From a checkpoint of a small image denoising model.
Model: 4.81M parameters, 48-pixel images, arch unet, norm groupnorm, activation leaky_relu, widths [64, 128, 192].
Training: soap at rate 0.0023, 10200 steps, batches of 128.
Data: trained on drawn branching plants, 9.0 epochs.
Rows from block 5 of a small image denoising model, named by matrix and row number. Rows with one number belong to one channel. Each number is 128 + 24 x the weight over its row's rms, rounded and kept within 0 to 255. All counts start at 0. Numbers have three digits each.
After each channel's rows are labels from the 100 images, of 14976, where the channel reaches its highest value: "strongest on" is what is common among them. Only what is clearly more common there than usual is listed. The data: drawn branching plants. In brackets: how many of the 100, against the usual share in percent.
# convs0: first 3x3 conv (model.mid.0.convs.0.weight, 192x192x3x3, standardized in use, each kernel summed), inputs 0-191
# convs1: second 3x3 conv (model.mid.0.convs.1.weight, 192x192x3x3, standardized in use, transposed, each kernel summed), outputs 0-191

convs0.31:178136143109121111150126135111164138142130145108115127104130123118117131168087139136120147116129130132123142129138121112155140144095128111115118133121107124107130145114110138115151117104123163098139080127145111136179120162042136129103143126095162075143144079097142076143132115171137121170126119152170148129137147104106133158129183104138139127155086182139168137111114124066216142131101150124119143123091139144126135108121122109139110059094151142117100122160132112096150153110151114122092144107119104141133102152124134159103112134143115104162144167152118140175132131123136121102
convs1.31:099139141138135172103149158090088113117159131122106110124116142126092106112120126136176139146110124157138128123090097125130142118099139169126125167151120115148142123103124154095136127145125125125132114093115127118124115094158117094124116151142093131141099121142147174127135123121089144093114109140099072112097149159142082122177100131093118074113069150083155140126160088127090092113096140105124122129122156119146073119091126141137158147091135108131163086083114121178116128145117124111155130147123144166160116135151089123115132122130200147116136098129144167077101150101115118134
strongest on: leaning right (38 vs 16.6)

convs0.133:106154165113140167127122120128187131127139088133117125121143132117152183150101137128114138120128105120123128131095142125134161131127122130143080201123143129120130148134122152077139186075116101124146141102159159136129122158106124126136122137118160110120151107068144104139098117102158122132114125137152090129146105136144117163149132097099117154123138142150214122120145157139081123108120128155142142103143083140143141153138093136124149140097099099139125140113112105105156073088153105144078116132073151115124153160123145113162117123142122142131152172118105142065118165122143118155
convs1.133:115134087109141091082125111115079141149147124121122163130125171117116112042157129106143120145134097173101142158118194137036089131127090122122145106139138183159144144102138136133137145100116130099107128119131128136107096146101176111142119122168125166123143135106119137178133136137133140172138124134096153109102122124127113135127178161113151155112152159079152125136137138107164080144133126132096142117131152123143113092135127120148104134104137118116112125107108174123118126156120105099172096130109134134122091129152132149153137121107109159108145154088126149114115159124100101122
strongest on: wide (36 vs 16.6)

convs0.101:093124083100150093144083124145132140118131153080078130104152101114138138143150145123138096097181128112115117142113139091122111115198131143105122137142106147157151140120114112163131155121127150117126123079130183134162156126108111143146123136096103173158163198128144159118126141161135123098131099103115089116136171155150104154126135123146141128151149130164152108106113123141126120120106140186116126131149127149148173139110135125150121166120130102118149123157137121109163103054119088147087103124108111137123171136086124135124125151128141133113102095153176095108112129120110138171
convs1.101:087135126149128115116097136140120166162113111136118122132107187097102122089139117104112141105106115140201119098138130146127149146122165120112114117103149105144096155116136199111167154161147128108135133125143129098102125126168142126120124128119081141116144115153104121134122120084120115123128104144139108147101079140138115140101103117055152097072114123134163123142127118110147199113154104116174119155105130146150124144139124107094162148119158166181158133129164126111119098133140109139152113141102160112136145110169104123109112155148139105161126109143144146162108160123145079085
strongest on: narrow (48 vs 16.7)

convs0.91:135133135115132131097102128143103143128118125127169107175116142140164156126101153145092144092152152115133142129119108173144130137122109132081094135118153092188151140122114152095102135109153124088116111160154124148121158151114142129129186126156128137131174099087058125102155119085137108088162114129120105105108131129158140134111113079131131129098154130126180102098142091138155094097128118120133138126126112153115154161117114120136105187180110129157132173097149123149158144145147131152124100118098156142132171134127098139120164124157119100093127169081128111151082111109125137120
convs1.91:104151138140141079174170118121128129124119111115114146113160159083074139102123119110132153119132097147114127115141147108103145146112130079152139137138103120089056102171092153168135098137126117180105167109133110143114145141153152117126099157108111124151136132156165105149144086143128144146120130143190140126137108122117112104116120128086117140110093088086104121162097126156095119116109115146133078152141146105156111119125128094148124085094153138145107100152138120094164137081105129114122140124175135148163128147111166119141119164124137104104132092170129108101176146118115102122
strongest on: narrow (53 vs 16.7)

convs0.102:111147129101101055143137143129107098149109114132132095142101138153126107138099137146141113129154178150123115095121152080139137154232156116136140164126110170145144134110138143146178181092081148103162129117158137130144141144156159138134128134126142164103146101105109128103138105141110118143154135127096113123141134142110141106110096131136095149084119148116143111096149109110113171100106175103141132087161138130130121132112124141149142152129118135119111102114125126114119079118141066161137154097107100157128168132095139140152156140139126151117153150158158115174095132113143162129
convs1.102:121125129124109108148109145156159164164135115116141137165134126143096143103123127134148145136115109144116098152128091151133127142099078125143117086111139152168119100161110169143097164126143141176096175098151127132112140140102136117126123133130162130147169155109164096193127146126191085127125076112150132107102076139121139171128138082080106112132149157111110076160117165137135140127131145127181125129165124110154174135128109131119131083104113125149137107102117137120122113077070134150123128151145139110108134119156136122144131140161134115105119112136155073102101149104156099136
strongest on: narrow (51 vs 16.7)

convs0.64:130105124144137147155101116120152095150110141094148089140109116128162119126135158149133158121146131118112138116189131143156095123119115161118132144131122156174074171136188128104135103081107157129142131126180092110168117188088127119113113164139108097129128117121137157109114125110130128165129148112154117167163099095135085107109121115105068119128131170117144154121152176106131116170091183147136119102134155160141119101124109120143102116135117148183104100109093143103091168130086111142144118145149167150156124098130140145126128125136146116151131127144116150100113120145152113084
convs1.64:148156142132162103082164145140123108139174132141115151133141133141074122121089097110156107127123137171148097189104127085121159127137115148199152157097134126153175100128114146121144160158129143160153149114114132120134137078136138148107114126137183153103132137161089128153148105117089136131123113141130147087140146147098120156180109103128090117111087139092158114110159100133127109150151118089125145123125113127145096130148102130118131127116087103140152112084136154124166111097127111150165099124123112127130105139146105128134122123114168167085066141095163171120148120144117123111
strongest on: narrow (55 vs 16.7); bare (48 vs 16.3)

convs0.57:133127109095113142104119115143116089131171129136100142157130135115127154136107101156142152139119122116117127118119111104159158097151118091164191109147147164121130139124107096128128134133122085143120071098153152150127136152100119155125130101091139169147123181123123151123137128175128140124094135149104081131132097179148074094160116097149131151118120102144114116161157184123169122186133136148132163111139132133147128076095153104125100155137102110119152104167136137093123089144189109132145121126143149130102136163142100139114139132184102184123132114130148118141115131130101117089
convs1.57:115117097106096125118130152143139176138116124114123164116122110124126088124130132163124068178128118139149120109149155130121106133134134126031102134151157171128101083120090147111127149148142129119131103141112137115076143144116105141137149210104088135148129119107124115144113130169123123111185171131125162115146115109172125114157155145146099140103098111082138122097093164129120139116130122141132117138128127150133123150155072137133164123142137152136158129136139115115113145094093103136152153116089122081135148121155143160111151120063110117126143123138119134120142147118178132079
strongest on: narrow (37 vs 16.7)

convs0.155:110129137157140131138169137125125136133110131153125100072133128144134138153125110143146140104196128124141098121117115130134106109101090124149066098109141167103123140151156129136128098154165138150139038127132126140167140123028144148143115153168145120151127151139136102102140145132166141134124131123108160140138126156099160145154131122118144132136072131097169134068123141100178127097124150094143129133139118142135129113150131142126174114109155139129129128167144136144149119090173116140127157141113161135119153099129104133129146142131072151120162155128146077133121144155136114089
convs1.155:121187160127129087134137077115112106096123132092128152119177191140165092140151099105141143129150146133137143143139116148144113142158159139086070128135141107165164113112166108149132125119129110121130118103166134134105088115148152083144090112141156133099133152121098156164140138070166133149135100150115098142148128095107110141129139151150171196156134125160103146115141105118115132115157131167099141141185115146126135109102151151119122123114124131139119157122107116120134116154114117137151077144103105065130118134112148089144123119125123168153122119115115101142100080153109159138
strongest on: wide (40 vs 16.6); bare (37 vs 16.3)

convs0.26:102144093130110118149070140086108106137150119114106133137149120143107181124111141102126126128140136108149127196084161119199157136170163158149188102130129147155091131131100139103149119138131114100146094146120097115097140115066126119111100122137103118079135140170128122135119144171132140109115145127157098112134138097161097115142135118127067112094097147103121112143173125128098097138120104136093111109136119139141115098156132142135135118104099115115165112148152157118107149134112141190142124160127144139158149113158105175123109123141116154138143171097139151134145131155136107090
convs1.26:141096127148151137105158124112110125151157171135119171108129121113130162161147082151122119156109134161081134098153119147128164114125150181141099148145151102123166130154123134124083140123119188145097132077138117139159087144139104112133144135163140114125129087166094152117083145081150106158107090133134165149154128156090118128144115149125129127138128116142102117112099115137175134167100153121127160124089131069171151115090166140126118122137159098100117129117097124152144113170153124111095119138137130147098119117080134079165144121117141140139119067126101136126152121123113137166
strongest on: night (61 vs 20.6); leaning right (45 vs 16.6)

convs0.69:110162093126115107109115105109102154166117136100116112116087136143154122123110104139167136144174145182136100116119138115073131132110171119135129083118135091104137109138122091108132174091168144141126113145111128107124123145151137095117150111161101142138152110144160141150159137087121141173166141123104121097150153148092127123117102134151113114122095131109145185135184137112119135115168113131101113100142145089148106145153092107136122158110106110122152104168160107136106126116091128113090110116110163167109140125102115164158201122169115160142155090154143109131123104142156094147
convs1.69:138152133130125120152143130164111147118153134086140118159152135098091126113110176089116166113078146129157148132174116129104131152157064164173157132143158150101091134142123138156110148150115144151105141120148131132140148168133090136149130169129134127121105156134105073161136125081148117088085086099154163112100097136156126183119121110107118144094151126086145092152125136194139166139137141106124134153133148131141132128160120098101119118129140167170144107152123157108152080102114126141156105113150143100132091090121171116128116131156113146165132129142140134142127141128113146091
strongest on: narrow (49 vs 16.7); night (42 vs 20.6)

convs0.138:117126120133160118136124120170144138102136179078111132112127122136157143120109139137131122114136142127117126134128133075164160139156124137127108141154093107155145133121141125177144121159106129111116147087135158108129151122153140128102156089174144155125156152133074114146156123125154120095172127123056092082110140149146141133107151093084141107135140095122100162134150131106170128103126100117120131174127117114152161145130135139150164117145130102104128128158162114127118142066107100130111090130152157151146153110098097112158135132168150110118123024113154103097148122109145126135
convs1.138:144129126127144112126110098145116170117142092113132141127163108117130112136141123096140131136162107137134104141097138163145114113126126117125112122122128131121144093127130098123143106147118117141140125165134092116153128121158114151120096138091108116111111110136163144103147147219084098174089086119142110138140129114092103111121138133166095135121129114139155124111118147131034122102105215155113061131148138130127109132144154116092092156153131141158141128139109110135116147152179144124190161127153130162125092180144126142117132097132114111166136167118143127157150156128122145105
strongest on: narrow (37 vs 16.7)

convs0.159:121125121157133093125162130136144127144112135101138159133126134126138137145133147162143126107136159114138090128201125139149110089123095094124109109118131102161083155182186115146140137163102170098114090098125109143143146165115149131121117141130143142135115099102110102132135123122116139138159103117154104099154115100142141178227097108141141115099131123091080115158112172080111135149156134152141132142145132137135145149128141122126116145144115112139119133161142140151114128115066056159132151125115090178125123131097121108132124157138150165136127133132142100078132111133098108150
convs1.159:096133152100108108157112146125102134086087106101130096123124142119166120136145179135145131127113129079168172131103129162059135102119139147136127100127121123151120129111111148090102107138129111116124076156143156127139134130130115132124170128143106144136128122182115115123158100140086162119137167115088138123129135134113158127116117159156138150109103111135147163105194112132179129135119057084128155132159097134161071119127128086126150115143187136164129131118133137129132139155154147139115113154109130116140155127080115121110101081148126080160135124102109118130150150102087131113
strongest on: leaning right (39 vs 16.6)

convs0.60:102075163161121155100091113117109152094130130105119131120147072149153135117146124105127138148108134110145120103108131134097080116131138129153103129110149109149155129119060115110178148086154158138140160158098139151147138140071149147168128123131115168149166165129122106125144146149140114117129157108146093136120146153129135151135081116101143123126129111118150170082124149131157101138122095136129127131124149141167097161101155180125171090126151140158145091102198087111136142126099132114100165120152094106117123140119127143131110129124058157112134132127117149135118098098143110101
convs1.60:114153137110171089123133117165123130125156138124118117123144157091104104119097175112132133119141113108139137135111152092150147137155106149118101162136147154107104141132170143127125128123107122121078093120117117118119101117177151155135112149141145134117091085107097099107100098120097130090136114113116130084109101145135133132107131126126127144096092175072115087137177128121112116161176136111113095168077105102144168106134087104147101163115101147129129115166126134110131115104135126142135102118146158131134157074180132149114123118156145127125137135154101044125095167130143142079
strongest on: night (81 vs 20.6)

convs0.185:132123144150139081121119160137120087113123110087170158138117124142148161130122172089146102118108138149134103089097143117082122112166172134118137094118107152107150115181122136119148117176131163124130135087116117133147155156132114108129106151090148092172137171052099162169101151167157154110150150122128111117135113129098102168115135108166093087148125159132123164127127117162160117144138136129123105095119123145133112115126141115153114117123157153109135113153177130135119120122140124133117115102120099103148105127103104137091148095093124152131084094132102122113171129180111093168
convs1.185:130135151119145144105133130132146144141108105118121143193133125104119129117119117136119128144112186108113154161132158101161128155098066138150096154137142133153126130098168148135156157102117115149143144140119138104123137125145136124164146119141130147114145095148207095099151124139157098128133157104156137169141114136132142119169102120076132106128149116104137092162083174073073131155128188158139150110121145120110127135126121120107146099125074111142147105108114102141105076137115130142112143131140166122136175092137154145108127151145134181158152135137105122153087141106140085156
strongest on: leaning right (40 vs 16.6)

convs0.39:143121092130142171121082110115120150090112090113136111139121135133151124129126139099124122102100137149104155091151129093075112144139096142103133149142143163135162127125075139146121104151123102112123092119086165102162154156124085146169143165188156121140058094114117163144110110108155078102106130130167112160130142146125124165140095123124128176120063138148132158159163115119117108116094126118101134119116155094115107126151100109109107130128154139125156132151117141166114150104144127118131179120158172133126115091098117103139160131145135174128129145132128117130122130127156071142
convs1.39:144107183110132092143138146158117122119153163151118150116126142134126141109139126131106125168144116082103106160184093154131154108097120076156063106149131127143091128136190101137126135112135140136145144125161121071130133084131171117164113127121103167127149136101115108131077131172122116077109139179101117130153118126135104123110152159155094100129157089092138092122095125095182164140159130135098120115154104156088156119128162151092132127112094160155129132140135135124113101158127111144121106120149147117130147160143143152102099122142116151153139133119105124118116166123146167123
strongest on: leaning right (37 vs 16.6)